A small image classifier, trained from scratch.
Model: norm layernorm, activation swiglu, patch size [2, 2].
Training: muon at rate 0.0027, batches of 256, held-out accuracy 100%.
Data: trained on seven-segment displays showing three digits, 18.9 epochs.
Rows from block 4 of a small image classifier, named by matrix and row number. Rows with one number belong to one neuron. Each number is 128 + 32 x the weight over its row's rms, rounded and kept within 0 to 255. All counts start at 0. Numbers have three digits each. After the name is the row's rms in percent of the matrix's.
After each neuron's rows are labels from the 100 images, of 14848, where the neuron reaches its largest size: "colour at peak" is the nearest of a few named colours to the mean colour under the peak. Only what is clearly more common there than usual is listed. The data: seven-segment displays showing three digits. In brackets: how many of the 100, against the usual share in percent.
# gate: MLP gate (model.blocks.4.mlp.gate.weight, 512x192), inputs 96-143
# fc1: MLP up (model.blocks.4.mlp.fc1.weight, 512x192), inputs 96-143
# fc2: MLP down (model.blocks.4.mlp.fc2.weight, 192x512, transposed), outputs 96-143

gate.226 038:096140135109103078113098103151082148141198089192088143130115108134170115131118144116101079149139141131140150126145143173136155069113140086106109
fc1.226 039:140110110137173178168135126077120163127055180111111103115134131166117153157163110176131151155161175120114168130111126069124094160091121214133159
fc2.226 043:101056147120087123162134132124103150080137158147161128127155184152117118030104179092130186049145075085087133115160156066122136133078100197163182
colour at peak: grey (95 vs 30)

gate.268 091:149081151164138111101126087108129155112135140150110142125123110141144172086123137137093149154116239136145116143107138090139142098115109154136163
fc1.268 096:130052151110111095167159087089118163142087099119179106144146144132154094095106159153189141104083174131129141069109109143079114087138132136116163
fc2.268 098:117097142103145054173148108132138158196089130118086101149115151123114115103176136103194137172143083107095102155142143117149087130096185112101187
colour at peak: grey (94 vs 30)

gate.371 133:141171128137117128159192082147198158136143177154180089127104122137089121129128167117149109153134162135122120086096085080094169162111130101170164
fc1.371 116:089134120128177240165105132101131178097088136121174107118114084090138094125145107169158135104107109148110114089110161127114181115197113123135106
fc2.371 130:130113126106046105095128144137159166117132156149139128170118201196086143170146161138097135106162167110155087130136137120123080175049117102135159
colour at peak: red (32 vs 2.5)

gate.89 112:089172147146099153157109156129127125075118179131091117112147157086144191204110132152087152165125093104141155201118175108120165104136132091101137
fc1.89 117:165151171120146180090072135141110163107102144138068091166131157086108146129132111176088090072093084128126123181099135112164143140187203157134127
fc2.89 120:118130131073156140068136122137125122109128135162171175144113139114147153138146138055090179169140085159107098106183124117122104113096100133127193
colour at peak: red (54 vs 2.5); green (25 vs 9)

gate.407 086:120136124129128116118115155151147180104143117172103134149159171094101159167149098162135180164102110115117058121151161149171193136186120129110098
fc1.407 088:191098195195099094105106122137153128093140069158132146084067160078136180080143129117081181117177085110097109173133130133112081128089120182099110
fc2.407 092:160149126152158130119102102184095105124150099145112127128148113089167152133091123014156108099108138119099122132136095131083160123072125125159143
colour at peak: pink (45 vs 6.7)

gate.374 102:153186121125143137158121162136114069127101187111128142144136139137156112115141094108140138131143125145070191159187102062157089083121138075122157
fc1.374 103:109147133130176104082063113115152104097167133148123127171089140124053133111085120148204159089128122109151130161130119094131114146111072090126143
fc2.374 108:089169078118119121121167160123091103131135112163141105165105124059107130122084135117140134148177117121158152163126139164096096202059212135071122
colour at peak: green (25 vs 9)

gate.238 145:168127130105085109086112119103170165106125118138156164181129133170183125124148119183176082176169094169101189119151143167182102118121126091132105
fc1.238 134:105116104097185112101184087135113178143165073187189118132083157138140181122134112138171070095125138126106118102124133151162146130116163115125189
fc2.238 123:182168114160136155126106122148126123140122151108129109171166121153096193144088106164204194110084162102101124169158117108103170083104172090114030
colour at peak: pink (34 vs 6.7)

gate.423 110:121097180149114147073111125190064133134175142111083156179059120107134121177149125111108153140143070126130143154151136173118099120110074115169090
fc1.423 101:111155126103120135122101176128126076191153139159130195141158134112165132171177129200141170076069157090127175108138149120192174104117136147153119
fc2.423 104:149153172158181166136150119099086136132081132072148180170112139130109143113128108115136108120094176181115156122054115108132132134129118108146179
colour at peak: pink (27 vs 6.7)

gate.166 136:082079101119135130102116111159092153083170085084158116171152140098147114137106197179134070100160162113121168150113099109170081147146100145123218
fc1.166 129:136227070134114167133105120079131129077107149176099165128118181125132133096075084172075181113126136112135098118141140102136183157109097117152110
fc2.166 134:104060130116122121140103172171100136096126167065115121128158216120097168153137116151143127122134160108195138131122143135132113204154116174152122
colour at peak: red (29 vs 2.5)

gate.284 074:170084116138088121127190138150167146093084198102147191087126145101178096126170137133120169092120125118084152128215162101155104101041101075105109
fc1.284 074:140106124144151096194077100118188096082131116093116110132124129075183123137128147077114126138082153061077083151190107125150102111138086056133129
fc2.284 069:168139111085104107166124135161107111099103138146182176124131089118201116163085151091118111127141176091122123120141093163155080147064171082115140
colour at peak: green (49 vs 9)

gate.60 123:162144122113176148088143100092156097149132162170136132099116113132134114191109148080137168123151134156131118098119152102132155124170130164137138
fc1.60 123:121154131086170094146111094127127155091089107145120159146048190142102150088108092164118110122156190142151098034151080088169085174150161143143129
fc2.60 127:122173134096134148134128121129080179140081169150187131136133167070151157163159087047099067145078128140123117135126136131092099163203071094121105
colour at peak: grey (82 vs 30)

gate.389 019:122162141077079112096165201128196116100155160162126137068112156154117114169115066108142117185134107098144104123134080113111132177076098077160178
fc1.389 019:155145145143123068089129177182117087116165159144133147180088120125137141111135133106118111179203158072154151144116141105075089212047122124134158
fc2.389 020:127168151193081156135143144114088168141061108065101186158135081123100114129094159181158120076099144206105112158138132178078162111123121161067086
colour at peak: grey (83 vs 30)

gate.369 091:080135128049145177167132181122094146120114148153086163146159129084137141143191123107111101126146170167125138149096086118126080123174117119116140
fc1.369 098:175110155113156158102048128135163131184123068168200114160090099185118158102136072110165097148107102102156136085173210158146124085126149123144121
fc2.369 093:101149163157136119105159154077157153118065156153126085150128161118116103052137119107238096087126188173081134142112115103145077107185168169093155
colour at peak: red (29 vs 2.5)

gate.333 021:147135089150118137195103105140136125101098152134169150153118088091128157134160089119134215096172160064115123177119141107123177135159120144164139
fc1.333 021:118124176125131110082147147100113141151138120112084102114123161152126103123074167153132037171067098216141156085159147145138096130106155149088122
fc2.333 025:140098104122175144133173133178094090129109164098154127101133209119130107147120150123153066124126153165138151091152116099100085108141171169098112
colour at peak: grey (74 vs 30)